From a checkpoint of a small model that answers yes/no questions on an image's attributes.
Training: 3500 steps, batches of 48.
Rows from block 2 of the fusion encoder, named by matrix and row number. Rows with one number belong to one attention dimension. Each number is 500 + 25 x the weight over its row's rms, rounded and kept within 0 to 999. All counts start at 0. Numbers have three digits each. After the name is the row's rms in percent of the matrix's.
# q: attention query (fusion_encoder.blocks.2.attn.q.weight, 384x384), inputs 256-319
# k: attention key (fusion_encoder.blocks.2.attn.k.weight, 384x384), inputs 256-319
q.27 109:495515519499503495512508530518499536550534501472471510549456503485508564544445508499464492506450532511481498511496524433540494506504528525526515542494479475525518541516510497495474516439490504
k.27 096:528528502487512477520473538490456484524550517566530547453502493535512476506506555521473487465464458487517508487458505492483502494476473449531556469468529487486475484482519496488497499503509544
q.28 086:543528545512483491476494513534487485510505520486483506512446471523505528544441458513510493483525516477471462522482536460521489504496509485510555528526472521533540489510512496496477510475529499
k.28 086:469519515499498543488465469478575528476550489508505540488468493519503493526449509529474486484498467490516511501478512498473543478489474475492524506482583454461503523478511500499488458506518537
q.29 058:479540479554509518468487537472457504538514501485515536488473511514504530525516487476528490550456480508547526522500450497446542442476512471500529501519500516531542494510523490448494501484464512
k.29 068:449517489536487494510533504454518547508501526496507470492474490514500498468487516525504503475486510502545524488502517534501519529509528499497494566509536473504502527499513485527491486510444512
q.30 082:506491506512532475508514495553484496471530487499501511477515478518482471492512501580491507537526506494474532459512500498525487486498523503496482516485495468480489507503480478509483489499503472
k.30 090:532528517558539530509480494541490508506441487502483492514545507483501497517570509503512495527479486485510516493518470457506462499499513498506483466497493520526484513463507458460499502495518485
q.31 091:446520507475490512516496498536523507487463532498472514479473485493465512500521487509508539470510452527539559469497486471503472516543502484498532525518475558544518510509515492516491505511491521
k.31 094:522532445493507491528499561498498477525534482478524487521483514485514533476485475510480498479516469498512536505485515521540514552479455469494502493457486507531511505498476544507511501481537504
q.32 129:482477483504470546505519511516497500512501440520530482484503503452517508442485512505515490494510528510485529533519478477450477557461547508486532505499484494536496482486471536501472556488443519
k.32 139:512532499455495483507495502435495495514484509512495544499483516502480496505496562495482513496502505524478468484470512474443518526542508497504465497522474515465473522517549523504453509476490496
q.33 153:516480475506496468534487504453531479494506504515499498507501511485473555496528486470505502526530512465554496523506491506492520471497489546477487456508524489509495524530484553491519464457516500
k.33 133:511487513452493535526483541520494509490509495548511470490516503520535488533516521515514510535492494511435499497443487512482503537475513527498505519482494534498436508492540484513497461481514517
q.34 124:557476526505483536515516480575469512508507541475485482528511503480465558488553475514512503484535516469548545444492513499516510481496467517531512498484530483497547491515472514515496468460491519
k.34 135:479473528497535503444512501517505498529502509493526544525541517520489533495504480466515465519528499469547493492518481537469517467509513498544505513507462503489511554529518482421547512471470470
q.35 146:531489500518472452497471511480475518550496500508496538520487540529499486520521496468506493475515497510485466480480478482486493523511475473477479509496495491504478463512524493531510518519466471
k.35 127:485455524489475542462546457524451512494488468493464517536491516490485462448480487507538473500526518477498492504505483516599482524488494526499476522521502469534513504509532470512461484518459497
q.36 153:512478471520518554511508495510441519477483473459501470531502512513514455483481504523492498466525493477508486510502489486473522476511522455514465530476467512518492554471457470496477493504478524
k.36 144:486457521518512522546553480507526499510458482525487500503508524496472540489568527512499505488480518509511493465494519481463546530469511576484518550439465461490495541527503497496493527468501532
q.37 138:493521484484501484469506500550509479531513509484502486521490473496476484460523522524497537501517491521495497463507515479533526509480411479496474530527514500516525465511523551536454484520521484
k.37 143:487500542491488547488532459495513537487497473471455463465510494509513532503516515496479507470511519505498529538484472473482484489490518426467527479504501510500448489499474497474476476504491498
q.38 158:506501488486458524497548504494487513518505505466492498484477539539500466530483497528482519487486483477483466511518496491528506466527510499473492450508521535497529461490512516526520519522468550
k.38 130:499453519538494547470501482558479507547487493472522470515513507475524505504522482488519507435523511471518549499506468511506454502461513497498463469485501467497491470513471495475526561490490492
q.39 119:516480446492444475490472473495487523502489483465515488526511486500526470510489547483515500470517508462502498492518451482525565480531496504456491558528501508522524525537480516495509499507508520
k.39 128:497472519498507555501497491493529501499483531463465487518524527465516498516492499522509518512489488487463504523511550484526493480521494479497456526485442475489501510556524506488527511505559490
q.40 173:494502534463513538486521530477492479480487482494555497510544463493525473472520510488500487535500521523512554507552461528482442475489525515528481468495505506467472506494505490476490462503528495
k.40 160:500510508527483499488488469538535521503467483547520479538458541533506474460521518509549535511530506521482493477502516506458483491486483542477456506520492515498501492538470479506517511550467491
q.41 167:534499488483504473511486478520526519490517507541481473498497524482489508500540488516556497514489507494443464533523490471486453515479511529477467499485472510508457495483524499506467540476519494
k.41 147:501499513501500524517458496480465526532475478504525488528523501467467475514526496509500478487487484533525544508508533502562498506516480507483489464502500524544490490470500475515527507509473545
q.42 148:487479505513479471481505496509575494472498495431516573476459513550544501513479535475511502524535504522501473553486506567513515530500529502501479519526490520512553460540513520479501474475478497
k.42 141:489498485497526512519474452496494523522510551498484483531450512523512496484486561492467513498485505467493481475492506472547559516493537460476468493460497525488475530520514481517505523485482490
q.43 119:497467451520454487496464486518515504494465503482473510490461473527491450529509445497494483499560492468541502492471465504520482504530488478536521520503533506498505467522556492520534536504533474
k.43 124:500502454464482497514504480507471485466504501498514488509459457512500434456496478494460507560501512492479547475488508495481487517519476472496478488483493492532452498509490538515518444497478514
q.44 160:499474468447503520451529498516467502498493521471479498475512527504479469522493529487500512512517501510536499455506470546515493493526519534472515500480482480457501470507482498544508471490472492
k.44 150:531525505492481465569460454468468512476494486479503459529504487482496461457535513495483511506519506483478531500532532509509490479531515495496457507494475503558510559532506465506478508461501469
q.45 119:451467502479519513452561503520477539504536514470523513543545475449517512473469483487536516500467510500526546465520475518472486517513469531496513494500509463513497541499517511545457460530524496
k.45 110:511512501490506539498488470476493520479490484454538495535526475495433474477561496523544494487474484512475552492451497466527496523494495529518460471485489476499496525503497505488524508491433475
q.46 099:473498510497498537468524545485491531495492558493519493515501490496502508494496483453488519526524515500520556431508523541521443470508471529507488494516497493488519494509569443519509464505481516
k.46 097:486520510459545501488522513511456481468487494480538483533481531485461513436505466529501472522485484489556481462494481479512483528491540547537525478469492528499477514474460488459485449506515487
q.47 096:480455510513507500508530493499539522501511526477524521461487505481517565532506509486492507493459515528484515480533513505461441489525505589528529489507497448493538494507529462457505466467512481
k.47 089:562495501485500474493481526526491480489502455512501492498496517525502487504493507515462483501467486527475477477477534499514497557540526485538567467464510501507483467503466506518532479480489503
q.48 088:488525486541521479471498494489484489523512527498524501445535479521492503511556495495525477503516471472492503522494473506421470486496488495477526481515524476503522463521463471467463457491555484
k.48 085:520481468479494512483536467492537497474469491500500477485471515477505537460487503521508500513494536545485509477507539525534477499557527505467478523498513458508500525520484519528483441467500508
q.49 090:513474467456479526513482502488468490495507459507523514476524498527489499478528519528508490482518512460555488497474535505500544498488470489493481499480526523491501480472485527524532472533471496
k.49 091:472498508531463530427537482506516541518513483479515495503493533490475505513507475461517473542516502560500518493492490506491500473499531530446497552483490477470507471542455466496507496531481531
q.50 074:520498491491509499515470532503485497484453507527494478524472500500503497482501532533498488467502490519459497483494538540573520475461505523492484557502499499536497492517553502494527473501473507
k.50 073:490507506498499522509494508490511514482477491503498509510511467451476486549504502475541510503485504536502520462522488477473511488481495499472465519465488492532452512516494521472516532491521502
q.51 086:504503466482478500489494476444498482496484475510505490509481530510516465485499513479478487519515509523471443527478530506530575495512492524499502483470504523521514514424509508475542509474477519
k.51 090:478490506466487522447512491509524498512538528462502553515422503527479509503464501504561507511547513503535520561516531516466547470477469484505540529484502484474528494492518444488516488484467495
q.52 094:485516489515549557477535501488498507467499515517524530457554522503470478499525495540464523485474495538509523478497499499492480528525482529493467487506501464464490494481503473502500480524483474
k.52 093:542474502506524503502509501512483492504440470475512467551548523488478514495566452479526509503502524500523538486474481502528467521501482518498494523511460547505542519522487501486500514489495477
q.53 086:524493490481490527512537498490510512503510480504515503492496535492503536549479506483480497473448533522484460505527507487504514501475496526522496509500514460488482507484503497469507456493447524
k.53 084:542477470511485507479514498533513481507498469550506511490510511486458508529523445522510513488500473516465516471485489506422485478486471517498533507499492512495489458526490495492536510522515513
q.54 095:524521505490499565455516532505489535547497471513485527524481490513481482515475508490494530490482518498539484513498505457489486504507494523500505525490494504497508496487511502531533517497472488
k.54 095:515503502523511521484512477502503501494493503500518492532498538520476507522523499516528485473487463504475514511508508507538496526479526468528522532534455507476542488536495456463501512492437492
q.55 088:503493522536495489558491491500514479477540480478491476519471503506517508495438503523513466506505530522460523544470551475530514503494524513496500514483499482537516515501489498504480500477557492
k.55 085:484482518511520526531486531487530494488533492498519557473533459546519468536518567507451488467498468505509474445504533486467557555489511509501486508491533494474481504521570529493488461494499558
q.56 077:469514482524536515431500526479495537532524532479509512538500566493514504529457484500486509526469512529516484495480480531505553456478501518519475493508504453467524487493473498482490509491513509
k.56 087:508499541471505457526541486461471496479516485466500486483506483553494484478485501526514505462483487473523497540464491523525463494533499489478519528534495489484537536510467518518476484474467490
q.57 064:505528472490533533460498508519528500517496529448520488560491545482499505518446462517494508497464483517509463523505447469485537543467521490505508460524502453514515500487456535483501523504530490
k.57 064:513500532499499526481469479452462474489519532483473498468489473526527492500467496518454511473499503489506516543482494519507473483517505449507522485556476502503551524510502537491440537481544468
q.58 074:472524508491481549524494492473494515463486489518511519447552443518480497489535496484489509449489513483564485516529508538440489547516489507488495520496529532470483471487493515511489507526468515
k.58 080:504458467534503503473506467507536501487460513522522478552525495462471553483515481458517511521496519551447486467487486557472499529536496513502460522471504530511504493522494466502518527515498508
q.59 113:493529522496521475494481504481519500537515494501494500530493501506511503515496505480524520495496491527535475499488467489456539475482473492492501479526513527500524481541528554491458540491501496
k.59 122:478503518492465487508483490486504524506543511481507542465448446515503436490450515500478511481540509484509466543496478492473509500518522499482515513533489506508512492457540503540458547498477507
q.60 068:476534506482518492481488464479494519476481471513504513454468465509485474500532500507489537474511468495531456501532502500491508481542512464503524530494508538528456511500463503534504491504476490
k.60 078:500512515507519488510480492514526535506472501509489470516520477510524537504467486516494493512469512522498504535517529523510464513533496477538497581498485502508520470567463464477522486503492503
q.61 078:557490498487523485483545515509480484519517509513520506470539492535551532477528495501477486566542518440510488460520496534510497460504507514496538478489513502467506507488479487509486447533453515
k.61 086:477491537484485499479534449525472524445461539474500467484486506478479511494535452495516503534505532487513557472516486506445500463516519544523493488494533478518507515525537492463479483477487480
q.62 080:515454475510537477509479512502521540522502470453517455465519491520515535531520527521495501489474513519453559456505497499491511499503519486490512460466519483492477524493476497453497481498526467
k.62 085:556486498467513472561450515472470512486541458490479499457525468507477459488504521536488518532520474489455493514514508477502527508487502514493455484504492475515493495519486545499527521475504517
q.63 075:489548472492473528500494522484484480475499513506528542468505466507501493505506490481514497508535494473536537490481497475504502511503513483450508510510525523491506453506504492548500484511475526
k.63 079:465472477531461546412527477481489510486491534531485502514491548473513552512527491457513489527516534526504525505455501509461479469520478470447521520501514536493531513491506499479503500536538504
q.64 139:520483477500475494510503514488500493495493428528523496488545507501497454460499547518500479518584488508473488493487507513502543517503500498500540534508481509514456482500533481509480522500488491
k.64 147:453530479548513523486553525499477527522518489497492520526495487474529499463507488455524485512511466512510500524489506505456470494482514529462508505475491474519512511486479528480474491491490490
q.65 149:476534496492486416493488467489509443523446515523476523514519526492471513498512516545493495529464504527523451468508475516487519492538493495490477486518488508474495495509549485555479504482462478
k.65 138:510493467523485501478499493544536460482501460504506489518479508482504498520469518503559520480532494480498526483490430544538460521480517493496452509509455501490497498561500516476488524458462527
q.66 103:528516528491510490518518492528533503493490499472480523527527531539501506506528483453510516515509467524520499493504512489471476473475542526519461479462509527471516510530481527502505468516536493
k.66 111:484490516538479523518562521514534545516514474504490472540465527521477508507534494480474505535524512512489478468483521510527511510525487516520519506460478489449495499518500509484454548486437500
q.67 123:494473513527476476478505471555490504450505527524491505486526522539469492491515485512503495524467493497525456513487534515501527521491483504470475488481487506536499515495466543489500502503502544
k.67 130:527466522472524468485528521474538487479481549551544479550469503510498531501482493480536519535503488468438501481501515453504545507510503492497489518456524485516528521453494477529524493530445501
q.68 074:468506481448464467513467534531488516510518481486511500539454515476498507479527469465491473514546498493493505475475444500479528508495489519497511487460486511432520511532504492536491476498475491
k.68 094:507509494513528469540447506483504536523477439500512506532519508495538528469500521465495514491470505541525493490477449462480512491466454519510515497534491524576543478521491456441508499466506529
q.69 115:490482492475490494433516515486480507471471480511520481538533472504449499525486471496552495527488511499501505502548450447495528457553540524473514489476502495487489522477467482470466532528489464
k.69 123:511537496538546442486463535549498491469524497492556501467513517498477501499466514488462515515543519541501487477511509508471485491487492529497529449528490474495487513514480481507466464564465462
q.70 129:503528504460484525468470508486506500534538495519526480492472501508474507537461522483479482482511523560471495497514513506536490479487556514532504519507505513488521525496457483464541509499515522
k.70 148:487474491524485505483503476487535497487490511497482527487452515537505490491506478519505453442476472462516464521508491513551541484462484522483524464520502464508511484488477518451486509489490518
q.71 085:488519503511538553553491451515464469496530469460520515516521474472443525483491489558495486515521501469474505534518484465481531487519512513518539501491494493487467473478448467522478471500484505
k.71 087:518492508481508537446522527505495503537498531489517499510475462479543551483519466483500500479486480522457498520494520479530505526497473513494459456532513521508513478512484537447477495479509527
q.72 137:526472507507499511544547478487484482487484515437492517460477521498528472520460522520495489513498510508500494502506493521537531526508533531503484487485483441489511516515511514566520495482481518
k.72 136:478469487521487514575464475478511522464485467509524515503529459451516463495529522542530517479502505452515480491501536487473503526546519487500511508491475484539499537442509503541524532512522528
q.73 126:497514467505498525472454540516460473550547514577478498511504474470476527502489497476497475501527518493485495522481476506487472505504517484464521512508493529500523507513463490456498503528536527
k.73 116:509505497487500531532550509558486493502516522508464490436520495520516533483500505503446476485520511508511449478481498507489523500520535476476499468514557481482519508475494489502520513470540492
q.74 092:557494524473494434556486494425498495471468427449507512479495487541524488506526509481522502496524513483484539467501481488515487535494521479534516492491484531473466465492507469555515494499499502
k.74 099:494451527492509460444484509495494470473502517504514541504462517499476484487466498495542488469513538453508492491505494463528563511520498509465473522479510476440514517509517498498498469513461507
q.75 111:476501491511496505472515474515501513528486519520563472474492505477503548485503503488496462519496518499499490524494440494503541492524491480511521527496482532453479524484493517481460501533506530
k.75 119:519528491485488492527483497513507472486507474516560484526486507508508489468529484458489520530498530470522494467495494549513479491509495533520499516479493473462514500503494498540516478507463452
q.76 082:472463466480504546491474463488515507505487549494535497489531492503483564516501468492475524519460529521493517516510507477489537476512482501501483482481532529510513521471497544466513499539518501
k.76 085:499541465495507549474498531468505484504462532513535478470504489531472526496500493467521525486502540430544514475511507527512476507498532495513471530494522501477535509518501502510460497427504497
q.77 069:513525506482524488572488514477507484478525467441516486516464478475510452510497470485486505475475463467493517537452482479479479528464487498508524491520544460523480495500494500520524474440512466
k.77 082:537511473478438485537515479516505504511504487535514520518465538491509571520480503551495499505493506487451487532509491478492504515512489485504493491511516463472485507549503526497467484486512488
q.78 091:495501513510533536491514484536493502479471513505478469508539564446472528481501483474521530519440525520507516508521455481478508463512502498530515453479483502504488504510472506493493510526505498
k.78 083:562513482522531525470439494514511491497531500521535511465478546521474490504503493531474485558480494488503487507532496499503486505504479539520488531525499490508505476496526478500507518498468479
q.79 073:442527511536518511434492487542477475522503477543488508516489522509488507489512455494520483450528516496508524526472469495466472486527492533503492525479511476496508497541540447477533547499523485
k.79 075:490480497529522497479448499479531518471514463490507462525523524540519512487536540509521486502534504496521543523476532519485493465490500525508515509529491521515512494492457485466545519505482504
q.80 056:477506501530481459467472539504528467467524568508513542512465489510508446510474487468487487494507478527457495467553515498460515502497512550475475517512519512519531514508534493534507469508536485
k.80 063:484483513483481465527484485523545502523494543509522464486500463530464503540488509536450483507502480497482499485519500540525485516503484486535511516530497502467476506523541479529475443503492442
q.81 061:530520504480539501526530491532508471465474482503473488483477521498514494520489561493546508497514498432576467483491490510543493518508572490503492500497476521513527523504494467500485501532444473
k.81 062:506485485485489496504534501474466477487507512501460528450490478506509516501523482540445505491486538501488484492491468482486510503553496552518510495518503544495522497496492458475532502514513523
q.82 059:474537453505541563531499504554462491488477491503481508472509535472456537477512513499518492502489519485504494490496439498499536513483552511473528454482510512516485487482469484495500542525445478
k.82 054:513480515479510466473466442514413478522487517509506552508530471465568525510501469524444556530441530520502491476516476491472486548550513516537492506515505490514510460484499500476517518467531496
q.83 070:503512499513507497529531471506482526517470440493485494506530527507460511459559505525509514501460514513459555524475481509452481508519480493504518470483514477526454482510492468497520555496507501
k.83 076:543516540492500512502489476518510508480492484498517483482510482515517522494507489510538509486491501481509492504411515493449485468501529493538526544523536500477463506443453494474541542504494535
q.84 066:567518472459504470531492483495477515496495487507510460474500516496544498512495547493525547516481513442513483473487477500541483495492536482517518519503525530533506491467481482537489512529488489
k.84 067:518491539486510498502518495492462459471519505505507542514503486454519462466516477502476492529446574506496493482500467494478499540551493519518516495497484520485494480516519498499501507516498478
q.85 058:501520509518477501530481481460504506487516493506476484524530506505562525523503513517516520469507491500492553470508507509443483515494481469533471470502484473552456527497477524553512457507535476
k.85 061:536505515478469546468524494498494522490494498477489460486498509527523530523493523500540497526513476439540551523469464519523475458485478486524488457548470521484473516508483484531482498481471497
q.86 057:495474497540520489472508527495499502495493534471514494551551561493495501478500496505484489508465481507505521488504465495477511488485494538511542484524554459502480472528504495466517549469494487
k.86 063:483525523523505549538475465508516496509507535543479482518475512552516484502507482524515496490491499489510494512466534465467527494492511522504511515499562510511497491445477459467527544521550490
q.87 050:497517487499480525523518480495510502502512473529484506465506529526495512491506511514525505469464501511525517505524515524490536485487527484494475453454520479517502508501477490489478477502464527
k.87 057:505539569487536484505504464464430513513449498484527478490515519499484487489504493472545484529495487494513560540464465513463502486509455517525475487522511550500502493518479516484481537475488514
q.88 044:521486499455497503481506426542502518539494526488507514485527478510541498510475497465460484499504506456541470493473556493523496467462432483503565480496520510528493467457515521485521488487480522
k.88 048:485501535485512484503491509465481546498535519459501512530550511504491519532524461501468517492465516501532482452507522434541484520488498519488500531474474493509479497493514496506458515517479503
q.89 048:484464531502500525486505509470510517475497505521492498501495500504443486511478524536512551520458512481462471445539502520513467560536485547505443481494484502481546463498542504535460490544520519
k.89 062:540488500492500462521509524500520456475505515520524495485490483526467499509499515472501476505508488490503428448514489517479492506480511520485498516490515503474502499540518491556493482504466476
q.90 049:479541501471496487477478493512538517495522530455503513491491459536533489525516507464462484445500486482519482471500515542482507459495432506520486541507473509506475494542511518519522473502542525
k.90 059:492468484536512476486522523473551520477502493517524473500468531525459509472527501483529475472522483494518504507533506496473472512488456488492484479496509461544516550535496518518489541498491547
q.91 056:482497539513507515459503504484489494467512513512501486521488502538437486518471544534505524514489496499485507455538469476507525522562481548501486482543488529459522480512508515505478500542504523
k.91 072:487528530506509446499513489516514493505502499534540477522490536497472494521497525526463502528524496510467437472530479508486498525501493482499520508516532514467520486503514510535514480512470474
q.92 055:503548478477559502535503471529507474536510485505483484480496553464552479515522516503490499480508490484517510505446460496512421467483536490496511491447523460492438513481521429506509495470480509
k.92 066:462503506508555498506461491465482494505523465459496492481476482483540502482510473500534477508512523490472543576509519475477489545504503501513502499526517519541469520485496504449478519487501527
q.93 075:549492488450506481536519509498511546528518516498485474468536550446561522488503535501490481538510515474507497489518497484486506498459486449520516454474466517557488527464467521523489485481493485
k.93 080:495514470484497563515481516473470501492510505502493515516484483486532510501498479495510523503471547465497538532495438472486522512525487504522500482501491545513448491475527483480487560472525520
q.94 056:510527485488552524490488532539469506487485507526479490493530545477476492494506548507502488520464513476522461481499462479531523528471545501482536475503470532502502472448490535512498551537466487
k.94 063:495505509510515501486478479495496503513513542532475525500471472497545532488500505541481541510470538487459461473520490460473534545520521500526526504473535478493512471471534456519497526498513490
q.95 053:465492498488518489519513504544532514548505464498506515526461492509534471500509503459470501469578501471457493538461529501481447473487442491512497534497495476482515510541520468474544512440541498
k.95 060:440487469504472528507525511557519508474512488479504497517535487515530514491505475494521464488493484496504476506471484526526463469490491491494528534514458486525500541469470520459530486533567508
q.96 142:531516508449512479525442517470487508479489532486514519456503478497511494538521486464496478486459486466493515485506511467493496495468472459545519536488532475509477498476535505529469479454524484
k.96 161:516494509497510476447549525506496509462491520520492508522485540508445492462538491474521493487501517524469468532472498506522459523509503546491485489460532504497515515501483529494547505500493494
q.97 140:492503515458507521483501486552476529530511456482530517466529519477506451509518531522494538504488507498555497487488508496487524466465507473488520475502512493496545465492495521524486492484472548
k.97 149:501417494495509518528424485494519530532515522557477475470513466485524513522526506553479472541503480494468479497510500458501551531522519475472474503476465505512452481485504521477483509481501494
q.98 116:510503450454502520527505522508494474540520507495526500467445529498543495510473545448510502492549533474537516503465489500506496506489510486489506493487496518480484519513507496529517501526501517
k.98 130:494482513503481508529493490478519462496476504513502477527480497524474512489505483506515510486481528513547456487478486470499542472505494478532515517497520484474494506458440513478432487474436487
q.99 117:537507524485494447510509498467510472493505481512500515528467475477495510483521451446483496490505513516445494498518467519530478520480533500477478501485518484491482498450511502519504562499499471
k.99 120:462526524487502473451509532544495461512511530509511518474468522525496536544468462507518492486511512532496517517484511472509518499475510521497531505534527466476489488510436485470448507533451419
q.100 083:498480491491532516464493507509525500456487473480503481488515514553515467512515488536539529484535492520562517537541524508533486450504498510526509474502524480516514444530473500490503502519464551
k.100 089:489487496515499502510439528508486480509499546479554532488493483522561511478518505499457495493479511483515455485486455481523485494504492487483534455536465526523525453525489510459458497472491488
q.101 114:519520460509481504537500468489494545520494500511539500476532532503476506507510515535525490504486494515470531561473490485507529494544483519516524490493495474482450497464495534462485498508464489
k.101 113:461493486535522477467518500513492482518509491504470474497461471477479464495490490513468523476496512417487499518486465452534524519510580473480510523466520498502488473505500473512528477466518507
q.102 136:515506473473507485509516499471525534548524505516487481489505511481516519496544476448506511479487497541479566536466506524494471485496496501509475519464507466515478501510492540460474523526499541
k.102 128:484474515470536497531481493493529505540497466472490493474508512522501469488522508484508511489502482517515462496533490463514505495459506496470493506505496536490485437502534474568520482519486508
q.103 087:531466522541503528544487454492504478539482498474494560466474514508521481475492501572446460469485486513508458502512548518547507540486511524547516490496498512490497494525526506491520492482487506
k.103 088:535485535543455512516485504481495526531492480521528518520499512471507521528478508512528490493486511508449466561492505492499493520494495491454554488475453491509487538481521505502504538479508539
q.104 116:471461514491497510501522533500519528477529537488497502524445455509499478541521494522454497510522503491480496528461565482489474562501490494510451523519527489483514482514530514479531498507532518
k.104 127:501509500484578464452507492516504466551509494513499563458515521525506494481527522479492483516513458496516534489500483533513529486468463503520483482523526481521514513558504521478474498512517494
q.105 108:502479496503471523446570510567468507507491493514519505478514507482546516507492530517503497483494490520503512487540499506509504503529497519509501538500468554487508519477512535473456493532488546
k.105 120:524500526476424488519468495484508507513520500544522510504557468494513451478515487517522501492500499524506503514543568547494479525508491463495492500524496496516469509500527515582486467520480536
q.106 073:482514487547529471483435540546476468490504482490462447516471486449479489471507487514498479500516494494508507481482489496472476526516466522496515489503514486462514506526502482453494530441491470
k.106 090:504503495482505518498559484551473453466504514470479519478465484513483556477484490511510512454483489511493503502498487480523531512490480497516480482475509478486501511485472518517505495484498502
q.107 100:505503485500476471550496496421503495490487481451529513500534514528518482506472537511530484446475466516515545507497488486533542496486485467502491512489522495503492510438516531545521491482480540
k.107 097:487467493515497518463511496465485486502433474502477481494482490457508488524448497494538527486482522503484480523489475471461502469522538476517521519491499478530514489481508493479545481497511520
q.108 075:497565525477531519528516502447477503556489445518522539456506500518533516503522526528504496479521506461500505489442474506496460486523499504524541539488505515443470460479488445509533472484506494
k.108 085:513469476518528457490511513470503497436486502511484547474467530492475498514530508481517500484496468507447484523529467492494560462508531493501450509463522489531530481475499523508510508495514497
q.109 075:496507486503495528474530513549466492530539500524500542462446451501513514515543476475482446489541518466452451473492512505476527494516476512458532562508464493517485517527526501462509517517482518
k.109 079:503520487503496506554486508506527478512513483478539522510519473477494551491494506471520512494510523527507530526546489498509489499488472519476508496518470498502453526478485487496540483510528504
q.110 079:503486475499526496545511469501473506526473465459509460491533528470510525468537550527506482511515513487515499509460462466535487526511521494524539487499465473462478504471475506522509548472441478
k.110 093:512513482492482528524507472515478499479494493496467510501502488477573541501487469499496534477475490503491438515503489469500511495516573486519493521501499492477506487451506467475520501496508506
q.111 060:470478502509525525506519500499510494512512503517534509473473505489497527475489514491521452505538473500523492502526490524536533479505514501498469528500533516466539491488512534482455517525451538
k.111 068:495498529492512443510505500505482489496469492474469489505538522493496493484509502477502508546491505524483545534483469514535515447469493532502469477496459490518531535514465546477489483498515518
q.112 071:478518490549496511483507492490513513489504508481458475509511504481489504501515438478487522470500472535489553531528508486444470472513458498530475475484528466533457476551487501497497487483547488
k.112 069:519495457550457550484457522479524512496493495518508488491495542532482504495514526439543496500525473460518548545521507534486482469468485521493471498518519505514535511497496482487534516495521495
q.113 055:537497512472455487504469476461579510522551528499521513495493506558518496539475488498467537512533487508530480549494532555532488492509468485534489494526571507505510454473500498532483472478499533
k.113 066:527513497505481486519523545498498507481521468504507515500539517480470521501474478510497472522478465487498502519501483522543478515484518482486472448523490491474486455579507513545445444530534489
q.114 062:484507456513542535518505522517468516483469515503487478508505529434489534486506543503490494484477509486489478488511469468515492486466537476495529453487508515516483498446442552514485570494471460
k.114 071:506519484487484523500488483510485455522545556513470558469482476476558502488484448516447509492450553524490465518529497481449509523534527487498553474489510543488493480424520482467523504477547456
q.115 047:503502502494498479521491500491480481510499474482528489504480523530519482495532501475460536449555480485497517488479511491519425476523480530532499541516540506465493506497540410512524525492518499
k.115 054:473521490519546459510459521489501540494541485488487518525520502496491506469516490487507477486527508494477561520495559454487468472478494540524544506518485483495516516485503489450500505539519537
q.116 056:506451518493526477489501534506497475513477502465539485532510501508467506480486474470455515539520513501501465504507522500526479503497481478520482497506548521472527504490488492491526546489497474
k.116 058:455524484544487539547503495513524480489521513512513524523503506486488462494499489513473454476482518482489458477493526469504480557518561498469519521505541479466538499511519478471491481557528492
q.117 056:478485479544528492494528503507477480478466468502464508502483509485489501518497482459519454486512502492456505504483490460457489534505494517464497520483478483476468550505513462471516526489494495
k.117 062:496463470517498487467461507493476499502503502505494497506510489531532515554492525517505525486517528530481539504479507526509506481506473505510529560514493536520511501449472487460532514477477526
q.118 067:480489499489456492486503461475485485511514486507522501503454441531516485499518455475507482489531503518514508518468522522478459486526444532485498557488481485488494519519516471495521459479549495
k.118 063:497485514520509488464496506467509536496482455480504458529542509543488518484489503469528489498532494484506564556484528535512496463473474482498500513476426536540541535524463519514482500507497511
q.119 057:524496509510495494514478479460510502484502522503516501475527490498470516508495482510460484532478505533515487523520520499507543538471492489489505462502519529499499476477480547481494502531470501
k.119 059:535517533468489481472492527509485540522513516541485515513531506473430478475476495487462506531453493528515503482493512467506498524492525495469512500479532547482513441480498539515474499491475488
q.120 048:517479480490490512519537471522534500469514517507512503443502528512521531461449484525494494511522524506529481453505499480536513511481465526528528472498477504499502493477493489503460447507471524
k.120 060:500490486497529490501485507469485505505524523537535525518458495476477491479510505487483526508482541490489482493516506446476508564512482530478507489494534501482519486530545492531487538505456531
q.121 053:502525478504482528464487473502488512519497503526482527506458530497450473511481493528498501483486513516524476515481536495511501507519502540494521508482473478476547442478516488476514524537482534
k.121 061:495494502528548474468472533518494501467493529497540490497516475513503501479499499478501502479518514521508469457505530485496535512502493499517524559463514525514508464502514508526506522497505467
q.122 056:474549509502523503515474515524489468512512471508497530538479532542502468538520518481495487456519499521461517524491507486500470460536486506502480529491526483465467523542563469469515528467477508
k.122 060:438489480512506491527489533491529524481508477467494482484497478526510511506527529527543468459560485506484518536510497512509484480499485486508498532539485472571506545488491481440517472496527523
q.123 052:540475465529431465496501509441471539488497481503504513505539449491507485516506488519514491535485508516482527511509488517501528566531462510492505514465479488564497528541485515501479505544509481
k.123 061:542519534473445472483481548497486465470492506506526500542516513517476489488484481476488530504520516490520525468494517479495482467468504481496518502449515536452527443516495508511495487484481509
q.124 051:474560517541463501483474530463506499487465462516472499546490492513497471525510490518523497484529484492503561490496535538472487459522541514509501501494491484506511480526489515497524506492516504
k.124 054:521511493499450515497482477545525487500497472475457496483548517523504507486506524523486514506524471473510504496497528546521478432467498488511500490544460519485506514499490527513509451508473457